From a checkpoint of a small masked spectrogram model: 52083 training examples, 9.5 epochs.
Rows from block 5 of the encoder, named by matrix and row number. Rows with one number belong to one attention dimension. Each number is 128 + 24 x the weight over its row's rms, rounded and kept within 0 to 255. All counts start at 0. Numbers have three digits each. After the name is the row's rms in percent of the matrix's.
# v: attention value (encoder.blocks.5.attn.v.weight, 144x160), inputs 80-159
# proj: attention output (encoder.blocks.5.attn.proj.weight, 160x144, transposed), outputs 80-159
v.13 100:128110128087128179108100170128128128128128128161128128128128128128128097128128128153128128201128128128092128128083128149128128128128128128190128080090128075128128128128151128128128128128128128128128128128128091069098128128128175128161128128
proj.13 090:128128128128128128128128128128111128128188128128128128097137128126128084128128128128102128128191061128128128122128128189128128128128128128128128128128128201128128128144226128128128128128128128085128128167082128128128170131081128128128128128
v.14 097:128128064128128052167067077165149128104186158128128128128128128128128128128128128128128128128179210145095128128128128128128128128128128128128128128128128128180128128191128166128128128090128128128128128128128102128115089128128128179128128128
proj.14 114:156128128128091128128128053128140128201128128140091128128094128115128095128128128128128064128128128107128128128128128128128128060128157128146128191187128062128128128104128128152128128128113217128128128128128128085128128128128128065128128128
v.15 100:128128102175128128188128061128128128090161128128155128128167128128092128128128128128128128157128128128106128096128128128128103128128183173128059172128128128128099128128128128128128128128183128128224128128128168128128168128128112128128147128
proj.15 107:128128128128128128128128057128128128173128128128113128128128128169075128128128128128128040128128165128128128128128128164128128101128128128128128128128150128128128128076203128165128128128128178157128128128090078097128059128128128128128128128
v.16 108:128128128128128172090128183128128081128128117174107171128173152128128128128173128115128128128076128181128128128128128104103128128128128128128128128128084128128128161128128128128128128128128128128128128193153149070175128128128128128128128128
proj.16 111:128128128090128152163080128128128103090128128128152095178128179128136111088150147128128128107128159128128170165165128128136128128158091128128117128166085128128155128154216128128128128128085128079167128128128128128128128128164128128128128128
v.17 096:148128128099128128128101128128128128184166170128159128128128128128128128208193092128088128128128128128128190128128103101128128128164161155081128065075128128166128128128128148128128128128162128128060128128088118128093066089128128128128128128
proj.17 096:143157128128075128128128128128169128189128128128128128109128128128128128128128128128128082128128060167140103128128128126128128128109160161175092128128128128128098128128128128128128128166128128176128091128112128128128128089128128042128128128
v.18 102:128128102128128186128164128128128128128128178181168104088128100128128128164128128128128128128169089128128128128090128089128128128128128144181182154047055128128128128128128128128128078128128095128128090128128128070162128128128128128084128128
proj.18 093:136128128128128128128128128190128137128169128128128128156128128138128128128128150128128065128128128128128128128128128148128128128128128128077128075103128128128128128128231128128128128128128128128128128128060128175128097117091128128128128128
v.19 100:095128128128128128128128082128128128128128128099085098184128128128168171093128128157159128099097128128197080111128128128154128112128128128128128128128209128128158099128128100128128128128128128128128089108103128205128128105128128128128155076
proj.19 107:072111152162128152128145161128128128110128139147128128128128128160075156163110096097128128128085128088128128128128128103093095128169128128128151128055128165128128169128128128112128128104171128159128096128128128128128128141128161128128128128
v.20 113:128108128101128189128128128128128128128128108128128128128207128128089128128187128128117084156128128128060128128062128128128095093191128128128165109096128128128128128128128152128146128093159128163128128128155104068128101128128128128128128128
proj.20 118:172136128069128094128128128128128128167175128104150111107170128097145093100128179136128065128171161128174128094128143172128128097128128162128082128107104128128128128166190128128128072128128128093128128128105128163128128143128078128128151128
v.21 104:128101167100128075167128090088128128128128128128128087128062164128076128128062128128128128180151128079102128128100128128128128128179186128112128128128128128128128128128128128128128091128100128128162128181151128128128054128128128128128141128
proj.21 077:128079128128128128128128128168090128128128128128128160128128128128128128128128128128128104128128128128128128128087128128152128128128128128128128128070128128156128128166232128128128151128163082128128111169074128081175170128128128128128128128
v.22 092:156161128128167128181174128128128128128128182088128128128128042128128128128128128185128128128128128128128128128190089128128077128128128128128084128128128199128098128176128157128128128128128128175102128181128077165128128128128128128128163128
proj.22 074:128195178150128128128128128091128128128166128128128128128128128128128128128128128128157128128128128199128128186065128128090178128128175128090081058128128128128128155128128128128128128128128128154128128128128128128128128087128168128073165128
v.23 120:128109065159070128176128128128128128090128128128128128179128128164177128128128128128128128128128128162128128128154093128150144128054128128128084163128178128128128106128128178162149160128128128128128128128128128216128128147163128128128128153
proj.23 100:128128128160105128090128128077128114128128128131128128128055128128128098128128128128153128128128182128128128148128128128077109128151128128128128178128128073086128128083093128128128128128128218194128128077163158128128128128128211115128128157
v.24 108:128154087164181128161172128128128095128128157069171104128151094128201128128128128128128128128094128128128128128155128128128101185073128128128128128065087179128101128175176128082128128128128128128107128181128128128128178128128128128128128128
proj.24 120:157128128162101128128104128128152072128121128128128128100082128128097128128128128187148128144167059206144057128128128158128128128088137128128128057162128128128128128128058115128128128128128166128128115128128140128128063128128153128128128128
v.25 095:128128128128128181128128156128098128128128128155128128128162128128128128193128128192128171086128128128128128128175089146105128128074128128162128128181128128169128155128128128128128195084128128128150128128128128128128159162128128128185128152
proj.25 094:182200128128147128128128128105128128077128065128128128197072154128199128057128128128128128128128128128128128115128099110128128128128128128128128076178128128128141128128087128128128128128106128128154128128196191128128128128128128110128155091
v.26 103:128128128103128188128128128174128128148128100157128128128200081128039099128128128128128128128189128128075128128128128128158128128201128128128128128128128128128128180128152080128128128128174088177128128128153128052174087128128128151128128128
proj.26 104:180134092059128128128161128128128169128182122128128107150174142128157128128128169139128037144175163128128128096128128157128128101128128128128120128074128128128128128128196128151128090128128104114093128128087128128128149128100086128128167099
v.27 114:093128168157128128128128128128145082128128128128128128128088092106181128070085128128128112102128128088152128076128128128128128182070128128128128147071128128100128128128128128128128191128128128112128128128128128128128128128099128145105128128
proj.27 091:077128128128193128117128128128128128128128128128128128128128128153032128128128128128097171128128095128128128128128128128077128183142128128128128128128128128128128160072066128128128128081128054128128128128128128128128128167128128128128128128
v.28 113:107128128169128192128128128128128102155128164160128153088192128128112128128207128128128142149102128177128128128128128128128100128162094128161128128097072128154128154128128128128128068128185128154128151173128146062128128149128088128170128128
proj.28 102:165167106088128128128128128128128128128156110128128088179128167128141128128128143128128128128128128128183128128128128174141128112128128128101128128128087128105128128170207128128128128128094143128128128128128128160128128113158128128128128128
v.29 094:128128128047177102065161155128128171128128128128128128128068128067128128094128128128128128128128128128101128128128128176128076128128084128128128077128128128128093128128128107177128087128061128128128128128128163128128128128128163157128128128
proj.29 104:092128149178152128128128164128077096128128149099145128128128128128128128128128128128128128128093104055128131128070128128128128128128128104156183150128128128128128128156128128128128128128128128128128128140096126128148174128130128128128128128
v.30 081:128128128173128128128128128128128128128128128063128128057073082128177090128128128128128087112128128128146163084128087128128128128059128128128128128142153128083128128101152128087128128128128128128183128128128128128128190128128128128128092170
proj.30 069:083128089128176128128128128128128128128089128128128187128069128128128128128128128128128185077128128128128128128157128128128128241128082128094128128128128128128128128128128146128128171128128128128128151169128186128082095128152128170128176100
v.31 111:128128128128128128128100128128128165128128128128128101128205152128076095159128152128095128128128099128086128163087128128128128128178128170167152128091080128128128128105128128103157128128172070147142128128128083081128084102159128128128128128
proj.31 116:193128086070128128128128128158148158158156109128128128128167128099157099128128128128128075128152128128157120088128128163156128128128128156128085128075128128128128128128206128128128102128128128128094128128089128111128128088084109128128128128
v.32 113:128176128151171128128155128128167128128128128094128148158052128128201128128128128147151128128128128128169128089162128128164128128128128128095128128128172162128128091128128128128128128157097137107128144128105168203153177102128128128128128128
proj.32 131:066112162192128149128100128128128128128077156128128128128065128128068168128128079128128181128112095128093104155128128113111128150128128093128142128176147128128128128104067128128128128092159128157128128128128128128128081139128162128128128128
v.33 107:128154128164128099070128128128128128102128128165128156128029128106128128128080150128165166102078128110183128103128128128163128128061128128128128128128128128167128097100128128128094097128088159128128128128128128196128184108110128128128128128
proj.33 124:075124128172128147128128128117128108068094128128140128152086128157101164128128128101128171099108128128128128169128089097103116162148094079109166128183128128128128128116097128128128171128128082128166140128155128128128128150146148154128107128
v.34 098:128128128128128176128128128150128078128128181128128164056157128128128128128128128128128128106128150128128114128128128128128175128077128128128128149080075170128128128187128128128128128128128103092128128095161128128082189080128128128186128128
proj.34 097:155128106128128128103128094128128128098128104083128066128050128128128128128159128172099128134128094149096128128163128128147154128128128093128128109208128128128128128085081128135120128128073128114128128128133177128128128105128128049128128128
v.35 110:154128128094097157128080128128128128151128078128087128128128155075071128128128128128105128158128148128128073128103128092128128128203128128166128128128161128128128089128154092128096128172128128149128128146128128128188114128128128128087128128
proj.35 093:128068128101188128128128128163121137128128128128082128128128128128128087128128128128128067128164198099128196111089128128128072128128128128128128176068098128128128128128205128136128117128128128128094128128070091128128128128128108128128128167
v.36 098:128128128083128170128128155128128128128128128128084128128128128128128128147148128128153128100128165128128128148147128128081128175128128128128170192128168128128128128096128128128128128128097150163128107162128155179183128128068128064128128086
proj.36 096:069128175128128128128128128128128128084099128128128128137128156128128128076128146088128149067088189065128177128128128100128128128167128128128128128169128128128153128128128142112128128164128128074128128128128128128128128128156089128128128128
v.37 106:128128128128083128128060078128152128128128087128128154128128128175128128128096093128128128128128128110082128128101094073152128100128146128162128128128128102128128099150128128128128082128128115128128128128153128128158072128128128128128181128
proj.37 114:082128128128128086128151128128094177128128157168128128128128093128195095128128128128128128128128189087128180099152128083102104128128128170128128197084128128128147128128168128164128128128128168128101128128089128128128128149128128128128128128
v.38 094:128105128177159170128128128080128128128128128128128128147128090128068054128128128128104128173191128156094128128128128128128128128128128158111128128095128128128128128128108128149128128128128128128128097154128086030128128128128178128128183090
proj.38 103:160128094103128128099128128128128128153172116128155128097157128128128128128128128148128128144128071182128101128096128128128158128057128128128128128088128128128128128128185128174128128128128128128097121173128118128128143128078082128176128128
v.39 081:128100128128128128128086107128128128128128086128128128128128128082128128156128128128128128128128128128098128128103167128128128066203128128128128128128128076128128128170128128181128128128128128092128158128128128128128091128128128156128163128
proj.39 074:128128128128128128128128128128097128171173195128128128118143128128128111180128096128128070128128128109128128080128128146128128128128128128173128190059128128128128128128227128128128128128128128128128128162128112128128148128089128128128128128
v.40 100:128162128128110128128175173128128078128128128128151128099080097128128100128128128128128128101079128128128128128162128128128128128067128128128128128128128128128128048128128128128128157128128128128163128095152128190128170128128128095128128128
proj.40 107:111128128207128128128084087128128128080083128128156128145027128128076162128128128128128166128115097158103128128128128113128128158128088109128128117196141128128149128094087128160128128113128128128159128128128128098128088128128176094128128128
v.41 101:128128128128128067162128128128128187096128163078128100165128128128166128128087128128128128128152128128128128102128094128128128128128128128102128071075128173128128128128160077128128142128128151094186128128128176128128128161128162128128128076
proj.41 116:119106128128128128128118128163128092197128128128128128060101109128047128128128105128128128128125086106128128128128147128128128160128148144194128129128128128128128152111128128128128140128128128128128128128073128128142128153099128082128128164
v.42 122:159128128128128128128177194128128128128101128128128128087128102128177162128146128128172128128085128128153160078128128128128128190128128128128128128128106128090103100128152128128128158128105128108164128142128128128128128128128128128142099149
proj.42 105:128128128128128128097080105128154128107128128105128128128128128128128128128128128169128128128128107198128128128128128176111128128128128128128128055161128128078128196128032128128114128128128128128128128128154128128128075128128128128128128128
v.43 096:128128128128128072128063128128128128128128128128095128158175128128128128128095128102128074171128128151128128171128159128128128128175148128172128128213128084110161128128085128128128074128128128128128094068128128128128071151128128128128128128
proj.43 093:128128092079128128128128128135128199128120128164128128128128128128213128128128128128128128128128167111128128052128128128157091128128128145150128128064128128168128104128185156128128128128128128083128128128115128128117185128128091128128128128
v.44 099:101128169128128128079166081128063100128128128128128128128067128128128071128128128128166159128128106128142128187128145128072128128081128097090172128128128173128128191128098128128104128128128128165128128128128128092160128128079162128128128179
proj.44 112:127128128128128094128128205105128128087128128128154128128128150128128188160128128128111188128083128128128128154175128058128128128128128128128128128138128079166128089128128153128128128128128093116128128128203128183128174128173128187128128105
v.45 084:128128128128128110100128128057128064128128096128128128128114128128128128128128128128156128175128128171128128106128128128128128128128128171128128128073158099178128128128128128235128128128128082128128128128128128128128128128128128080128128128
proj.45 061:128128128214128128128128128128128128128128128128128128128128081128128128128128128128128128128212128089128128128128128128128069128128128128128152128128128128128128128128196128128128128128128128128128128128101128128128128128128145128166074200
v.46 108:128128164128128128128128128128128084128157079170128154128070128175128097068128128128105128110128128176156128128128128070128128088087147128158128128128165128150128128128128128128128128156128128128189110109128192128168128128128128078128128128
proj.46 120:061128128128128128155128128128128128090090140128128128167073128128148128108134128085128136086092164067121160149168069068128111128155109128128128175178128128128160078128128135128128128128128128086165128128128128128106128156189128128128128128
v.47 095:113128128128128128128181128195128128177128170128128128128128128128128093164128128128162128128128128188128105128128128190128128128128109128128128128147128187159128128128128128078128128128180128128128128190128128128128178128128128093128092128
proj.47 099:128128095140128192159106128128090047128150128128172128128128187128092145128150128124128128128128078128128128128128128128166128128128064097106128128202128090128128128161178128128128128128102128100154128128128128148128128128180128128128128128
v.48 112:128128128102172144128095081128128146070087128150128072128128128128128128128128128128158128128109183128128128128128128128128128128128128128128128128128128128071128128128128128128147128071128128128193128128128128128128035128128128128128128128
proj.48 082:128128128128128128211067128167128128128128167128128128128128128128128153147128126128128128128128128128128128128128128128171128151128128128099128128128128128128128128128255128128159128128128128128185128128062065128128114128128128128128128128
v.49 080:090091185128128128217128128128128128128061128128172161128128128128128128068128128128128128128128128128128102128176128128128107128191072097079128128183128128128128128106128128128128047128065128128128128128093128128128128128128128149128128128
proj.49 092:111128128230128128128103128128098076128108128128128128128128124128128128128128094169128164150095128128128128166128097071128128128128059128128171140128154090128128128128128128161128128128128180128128128128128128128147128154219128106128128128
v.50 104:092166128208080107128128128128128128128128087128128128045128128128063128102128128128081188128087068128128128072170128128170128128181128106128128128078128128128128074110101128187128128128128128128104128128128168128128128128128128128128128128
proj.50 084:128128128128128128089147128128128128088128128128128128128128128128128128128128128128128128128128092128128128108128128128080128128128128128128128128075128171128128157128000093128128128128128105158128128128160154128128128128051128128128128128
v.51 093:128107128128128084128181128128128128128089169128128069128157094128071128128087128128067128009128128128128128091185110128128128128128169128128128092128128128128128172128128128162128128156128128086128128087128162174128165105128128128128080128
proj.51 101:128128128128128128095128178101128128128128128128128128128128128163128128128128128128128128128128128153128176128088128128187128128127128161128128128128128128128128128051128128128128177128200128128114128128128128089128128056128128128128128053
v.52 087:128128128167187128128128128128128128128128128128128128128081128128128128187178128128170184172128128128128128149128176128128128128128060128128128128128128128128128128079128128058128054128128128128159128128128128128128128128128128158173128128
proj.52 082:066128128182097146153128128128128128128100128128128128128128128128087128128128103128128128128128128052128128176128128128087128128128047128128128174128128015128128128128128128173128128128128128111128128128128128128128128152173128128128128128
v.53 100:128128083128128128128155128180128057128128149159128128128128128083048128128128095128128128156128077080128088128147128128083128128128128128128128128175128128147128128042128128128168061128128128128128128128128128128128128128128075128128128128
proj.53 114:122128128156128138128128128128128154128104157161154128162095128128128128128128128063128128085128128128128128128094128096108128128128128117109128086128128207128128177128037128128128191128143128128128128128190164128133128128128167128128128128
v.54 102:128093128148128128128107086128181167101128128128128128138128128128208128220128128128128128128128158097174128128128103128174128088168128128105128104093128128128128128128128059063128128128128128088128128168128128128128128128128128128059165128
proj.54 118:128128128154128128138137128128081076128128128090128128109141128101097128128128128128161128128128128069128128128128128120116120128128080128128156180128108043158128128128237128183128095128128159128098128128128128128128128128146128071136128128
v.55 090:042128128188128128128128060176128128128128128128128128145128036151128063128162065128128128128128128087128128128128128128103128174128128128128128084128128128128128128128128128128128128128128128128167128128128128092062128128128128128128128158
proj.55 086:128128128128128081128100128128086113128128128128128128128128128128128128128128128128128167128085128128128128128087128128128128202128055128128162128128128070128128128128128128128128128128128128128128128128000128128128128128128128128128128128
v.56 095:128128128128128128128128128158169185128074128128178128165091128128128128214187128128154128128128128128128128128128128128128128128128128093128128128128128128128128128112128128061128166128128128128128128128128128128128128128152128187128128100
proj.56 082:128128128144128128128128128128128071128128128128128128128128128097128128128128108128128138155128128128128128128128062128128128128128073189170160128152128036128128128128128128186128095128128128128150128128128128128128128128186128097128128128
v.57 101:147165128128055128128177171128128103128128128128128128103128128128128128128128128128128078078128113128128084128128128079128128128128161099128086128128064128128128154128128128128128128128128128165128128086168166128156128128128057128128081128
proj.57 120:128128080083128128092173128109178198128128128144128128128139137128148128128128143090128128103128157160128148128128128152128142128128177128095091068128128197128128165128128128061128128128181077128128128122154128128128128128072128164110128128
v.58 101:182128128128128128158128128128128229158128158167128128128128128128128181156128128128128128033128177128128128128128128109128128155128179171128128098184128128171128128155128128128177128128128128128128128103128128128101159128128128128128128128
proj.58 118:171128128097128128128186128128128128174194128128088128128186128128128064128128155155161096155128167128128162128128128155128128093128177128144128181128128109128128128128171128128128128128128128128069128095128128128151128104128091096128128128
v.59 107:128128128128128128128105082128128197085128087128128128128128155148128128177128181128128128128087164110128128128128128128128178128128158157091128084128128128128128070128128128128128214128175095128128128188128105128099128128159128128128128088
proj.59 122:182128128128128128135082128133128125176128128128128113116148128128128128128128128128174071128128128128128128121155128158128128128128123128176128162093128128128128104158255116128103092128102194128084128128128128128128128128128113128134128169
v.60 105:128128128057146128128128128128076128128067128128128087194128128128128153128128128128128128128128128128128128128128170128128128087128128098128082128128128128128174128128128172128128128128128160128157128128185128063128128083128128128128128128
proj.60 087:128128128128128128191038128128128172119128128185128128128128128128132177128128128128128128128128145128128089128128128149128128128128128128128091128128182128096128128128128128128128128128128128128128128128128076128128094128128128128128128128
v.61 079:128165128128128091128128178128128028128128128149128128128128128128128069128128128156128128128189128128128128128128128128128128128128128128128128128128128074128128128001128128128035128128128128128128128128095128192128128128128094128128128128
proj.61 077:128128128128128177128128099176153128128128128086178128128128128128128203128128128128075128102128095128128128128128128128128128128184128128128128044128128226128128194153095079128128128128128094128192180128128128066128128128128128128128128128
v.62 117:128148128128169128183128128128128128128128128128128049128128128128128128098162128128174128128128128128128176198128128164128128128128186090128128128128159163128181128128128128128128128128128128128128128128144095052064128128147128128128128128
proj.62 110:128128128128128128128069128128128101064128128128150128128128128128128154180128128128128172128128128128128078128128065128128153177085128168128128128128128128128128128128230128128128128128128128128160128128068105180128128128128128128128128128
v.63 088:128128128084027128128128128170172128128128128128128128128128128128128093087091093128128128041128128128211128128128128098128128128128154128128128128128128128128128128128128128128211128128128128128128128128128167128128128128093128128128128128
proj.63 090:128128128128128128110209128128128226128155128128128128128128128128128128128128144128143128128128128128128128128066128210128128128128217155128128128096128128128096128128128128128128128084128128165083128128128102128128128128085128128128128128
v.64 100:128128128128107128128159198112128128128128128128128128128128128067128128128128128128160128128128128128071128128128128177128128107177128128128111128115094128128128128077128128128056078128128128128145165128128128168160128128195128128082128128
proj.64 098:128128128128128197128128092128128085128128177128155085128054128128128128128128128128128049128128104128128128128128179128128128128148128128128128128152073128128128128157225128128128128128047128128121128142128128087128128128128128128128128128
v.65 107:128087128128128171128096045091128128128128128128092128128128128128128128128107128128128128128128128128070128174128128128128176128128128146128151128128176067128161128128128101100128128128128128128128128083180128128077128128128195212128128109
proj.65 109:101128128128135128128065128128128128128128128128110128128180128128077128128128083128128148128128110128134128128128095128170128128128128128128128128128128128128128128128255159128173094169128135128128128128085128158128128128128087128128128166
v.66 098:128092128128128096096128128128128162128078181128084128128083128128128089128097128128128128128128128113181128128175159087087128128128128128128128128173128128128128187070128128128128068128128128128161084128128128176128128105080128128128157128
proj.66 099:077128128189112128128128128128128128128128128160091165092128152128128128128128065089128205128083128128128128128083128128128128128095128155128153153128128128158128128101109128128128169128128115134128128101128128097128128128128128147154128128
v.67 084:128128128128087057128128128128180128128128128128093128128128128067128128194084128128128128128128128128128128128128128128128128128167165128128128128128128128128128128153128128087128201128128128128128128177128128161092128128128128128128128128
proj.67 090:148128128041167128088165111131128140128128160128128128128128128128128128128128128128128022128162128128128128101128176128128128128128128128128111128066099166128111137128155128075128105128128128128128128128128128125128128128033128128128128128
v.68 100:163128128128128169128128128128128128128128128128128128128165128066107186128128168128128128128128128147128128093128128128163128040100167104128128098128128128128128105128128128128147128128098092128142128128093128071128128128182128128048128096
proj.68 099:185128128128128128128128128152128128128128128111142095128058128128128128128128169128128062128128128128128104128128128128128128196128128128106115128128094128128128128128255128128128128128128144128128128128128128128128058128075128128139176128
v.69 105:128168087128128171097128201128128128153128128128161128128128128128128128105128084128128078128128128067128128128128128104093156128100128128101082128109128128158128128128128128128128128128128098128096128128109107098128195105128128128128086128
proj.69 115:128128128128099128128128128128153128087128128128140160128128128111128128128128128128128161128128091167128128157128128166128128128086128128085128060185093128128128128128128128128128167128185094128128128128128102142088094128128128128128128128
v.70 130:128128128128128128148140128128128128096071161106128128177087155128156128165128128128153128098128168128128162181128152128093158128128128095080128128128168154100128128128128128128128128069128181104128128128128128086101128128128198128128148128
proj.70 144:128128128184128128128121128128128104128128128128128152101189128123115128128112108147105182128101101128162101145128128128168128128128128165128128140189128064128128128128186128163128106149128128128128111128088104177151128128178128128128128128
v.71 093:128094128051128128128128128128128128128151128128128128128088128128128128128128064128172128128128197128128128128128128128128091128110128128128170082128164128128128128128161128128084128087128128128145184128128146128079128128128176128128088092
proj.71 097:128161128163065144128105141128128069128128128114142128111128128115080128128128128152128128144128085128128128191128128128128128128128076166128128128192128090128128128128175128175128118109128164104106128128101097128146128128171094083128128128
v.72 091:128060090128128128128128128128128128128104128128128128128128128128193128128128128093128128173128128128128182128128105128128165128128172148128128156067128128065128114128128128128128128128089102128128128128146157091067033128128128128128128128
proj.72 079:128150128128128128128084128128141111075128128093128128128128128128128174128128180128128128128128107128128128068128128128166128128056128128102128115128128128128128128128254128128175128128128128194128128128071128128128128128128128128128128128
v.73 099:128128128143195128128128148128090128128128128128128072128176128128128128128173128184128128128128128128128174128128128128128112128128090128100128128040128128128128168128128128128068128128128182128128094163128128051146163096168128128128128087
proj.73 108:087128128156128159158073128128128082128128128128128128173094128097098187128128128128095128128128088128128128128128083128128128195128128128128128128147128065128128128128153116190128128128128128128173150141128114184128082128128151089128128128
v.74 099:186128128128128128207093128128093128128103128128170128128128128128128169128128128128128128128128128128128078147128100128128128128128128102128128128128083128128128128164108128128128204128170128151128128128128128128128097128128128128068128075
proj.74 083:175128128068128128128128128128128128155128128128128076128105128128128128085128128168128059128128128128128128115128128128128128128128078128128128128128128074128128128128244128128128057128067163128128128140128121128128128128128128128128128128
v.75 079:167128128128128128128128128128128128128128128128128128128128207174128180128128156128128178128128194128128088185070128128128128128128204128128128152128128128128101128196128128128164128128128128077128128128128128128128128128128128179128128128
proj.75 087:166128128045128128128128128128128182128128128128128128128155128128128045059128128166128087128135128128128128068128128153128128128128128128128070138117102128128128128128184128128128104128128128128128104099071128128128128128097086128128128124
v.76 098:173128128128128128128082128128128128128128167128100128128128168128128180128101168081128128128128128128087084128128084128177128128128180163128128128128186092128128128128150128128128202068128128128128128128090128128128128128128128128042156128
proj.76 079:213128128128128187128128128128128128128128128128128071128128128128128128093128216128128094128128128128128128114128128128128128128087128128128128128128092128128128128128255128128128128128128128128128128128128128128128128128094128128128128128
v.77 091:182128128128128164128128128128128128165174128173128128110185128128091128128086163128103180128083128158128128128128128128128192128128128128187128128060128128128128128128128128166128222078128128128128128128128147128128128128128128196128154128
proj.77 093:162128128042128128128128128128128143128128128156128128128128172128128128036128128128128128128158128185128128062128128148128128128128128059112075070128128183128128167128128128092128128128128128128102128128128128083110128128056128128128128128
v.78 104:128128128128128101093128209128128128128128077128128128128128147128086103116128128151128128128128128170128128128128128149128128128128128128128128128128128093128128084128128128128128128128128128128128062128128154103128232128128049163024128128
proj.78 089:128128128128128128128128128128128128128128128128128128128128128128128128128128165128128128178128104128128128128128128128097128128171128128128128096128128128103128150128043128128083128128128128166128128128227174128128128128128128120128219128
v.79 087:128128128128128128128128128128128128128165093128152128102206114128128128128128128128128128128115128128128111128151128128128128032128164128128097128128128068088128128072168172128128128128128075128128128128128158128158128128128093128092128128
proj.79 068:128128128128128191128128076128128164128128191128128128128128128128128146128128178128128099128128128128128128128128128162128128128128128128078128128072128173128128128128186128128149184128128128128128128128091081128114128128128128097128128128
v.80 105:128128128191078128128128063128128093187104128155109128070128128128128128128097128128128067048166128128211128112128090128128128128128128164128085128128128128128128172128128083128128128168128128128128128128128128128128209128064128148128128168
proj.80 123:128128128128128095076176157128162192128128128135102128139158128128128128128128128128128145128128175128128155128128175170107128128128184077128128101103128162128102128128001128128128128128196115128109128083128157128110128100128128178128128123
v.81 092:128128128128183128128128128128128128128093128128151063128201128128128128128128128128153128163128128061128128154128128128081128128128128128128128042128128128072128128191096128084128145161177128128128128091128094128128128075128106115128128128
proj.81 082:128128128128128115128128128128128128128128128128128128128128128128128168128128078128128128128128128164128050128193128128153128128128128128128128128128128128128128128128149128163128128128128128128186128197045068128094128128128128128128128128
v.82 084:078128128128128128128128128128128128103128128074128128128096128128128128128128128128128092128168128128128106128164128128128128128227128090128165128201128128150128128080128128128103128128077128128128186098128080128174128164128128128128158128
proj.82 083:101128128210128128128128128128096098128111156128128104128093128128098128128128079107128128128107128058128128128128128053128119128128128128128128128128139128128144128128099128128128128128128149128128128177128181128128170163180128128128128128
v.83 107:086128128128128117128180152128128128106093128072128128159128091128128071128128079128128128128128128083128105128202163128128128128128067128128177128128148128128128128128128102128128128128054198128128128128110128128128156102128128128128128128
proj.83 138:068128128206128149152107128128104090128095128128128128128092128143076169128128096128128168128076100128128105167116110084128128160128128128128168146177158099128128153114124128128128171128128128165151150141128128128133128128158163128128102128
v.84 075:107128128128128111128215243128175128128128084128128128155128128128128128128128128128128128128087128128128128128128128128184128128128128128128128128128128128128128128045128031128128128128128096128128076128128128128128179128128128128128128116
proj.84 076:128128128128095189128128128128128106128128128138163128128078128164074128128128128128128072158085091128128128128128128128082128128185128128128128128147112128128128179128128081128128128128128128128128128128189128128128128128128167128128128128
v.85 104:128128128181128128128128169128147128128185128128153128128128128128128082052101128106128072128100128128128128128177176096128128128153097128128128160128128128128128191067115128128128128128128128166128128128128128128128128128128141128128128128
proj.85 101:054128128128128128128128095128128225128128128162128154128092128112128128128128128128088192096128128158128128128095128128128145142107128128094128073128128161128128158128027128128160173128128078128128128128128128128128128128078128128128128128
v.86 091:106128128128128128128128078128089128128128128161070128128128128099128158049128128128099128128128114128128128128085169128156128175128128171128084128128128128128128128128112161128188128128205087200128128128128128128128128163128128128192069128
proj.86 090:128128128128128128128128138090128159128128128165128128087174128128128076128128128128128128128139181128128128128128128128128128091128128172163077148102128128128128128104022128128128128128155135128098128084128128128128128128128122177128128128
v.87 106:128128128128128194128185128128128128128099128128128095128128128128128128128128072128128071128128073128128184128164128085090128162128085103128128128128128128128128193078128128128128128128044128128128128128098128164128128128128128128128128128
proj.87 115:088128128206128119163128145128128128088081128128128128128102128128128196128128128128128208128128128128128083128128128095128128155100128128103129074152184128128128171108036128128128174128128128128128128128128128128128128139136150156128128128
v.88 093:128128055128128128128128128128128128128128128128128128091128165128190177128128210128128128163090128128128128128128128169128161128128128128166088128128128095128128128128107128128165128128178128143128128128128128128157128145128081128047128128
proj.88 103:179128128057128128128128128128147159128128128128128128128128128128128128128128168128185108128128128128128128075128163128128128128128128085128077111053094186128128157139128128103128120142128128114128128128187152128128128128083128128128128128
v.89 096:128128128162097128069128128128128164157128128128128105128128128128197128128128128128128128128128128128075144128128079128152143087178147128128128148075128084128128128128128128128128179128128128128104128128128106171128128163128023128062128128
proj.89 085:171128193062128128143128128128173128128128128128128096128128128128128128068128164128128091128128128128128095128128185184128128128128168128128128128069103158128128128128128128128128128128087128178128128128155158128087128128105128128128128128
v.90 078:128128163128128128128128128128128128128128128157128128128128128128128077128128128128128128128128128128193128210128128128128128055128202128128128128128128128128128128128128128128043175128128128128128128078128128128100128128128128128128128128
proj.90 078:128128081128128150128128128128128121148128128051128128128128128128100185128128128128128128128128128128128128128128128128190116128128128128092163128128128070128128128128128128128128128128128067128128128128080094128128128117128128079128128128
v.91 096:170171128128128166128128128078128128128104128128148128128128128128068194128128128128128062128083128128083128145128103162128128128128082128128128170128128154128128128149128128128081128059128128128164128105108098128128128128152128128167095128
proj.91 074:128128128128128128128058128128128128128128128128128128128095128128128128128128128128128128128128128128128128128128128128179128128128128128128128070140148128092128128170167198128128128128128128105128128128128092128128062128128128128128128128
v.92 097:203128128092128128182067128128128128128070128128128128128128128171128225128128128161128128128128128128128128128128091128153128128097092128098103128128128128128128128128128128128128201128128128128128128166128172128128128128160128128128128128
proj.92 097:200128128128128152155128128160128085128128128100149128128128128104128160128128202144202128128128103128128128128181128128128128128128112128128128128128128084101128107201207128128128081128086173128128128128128105128128134128178128078128128128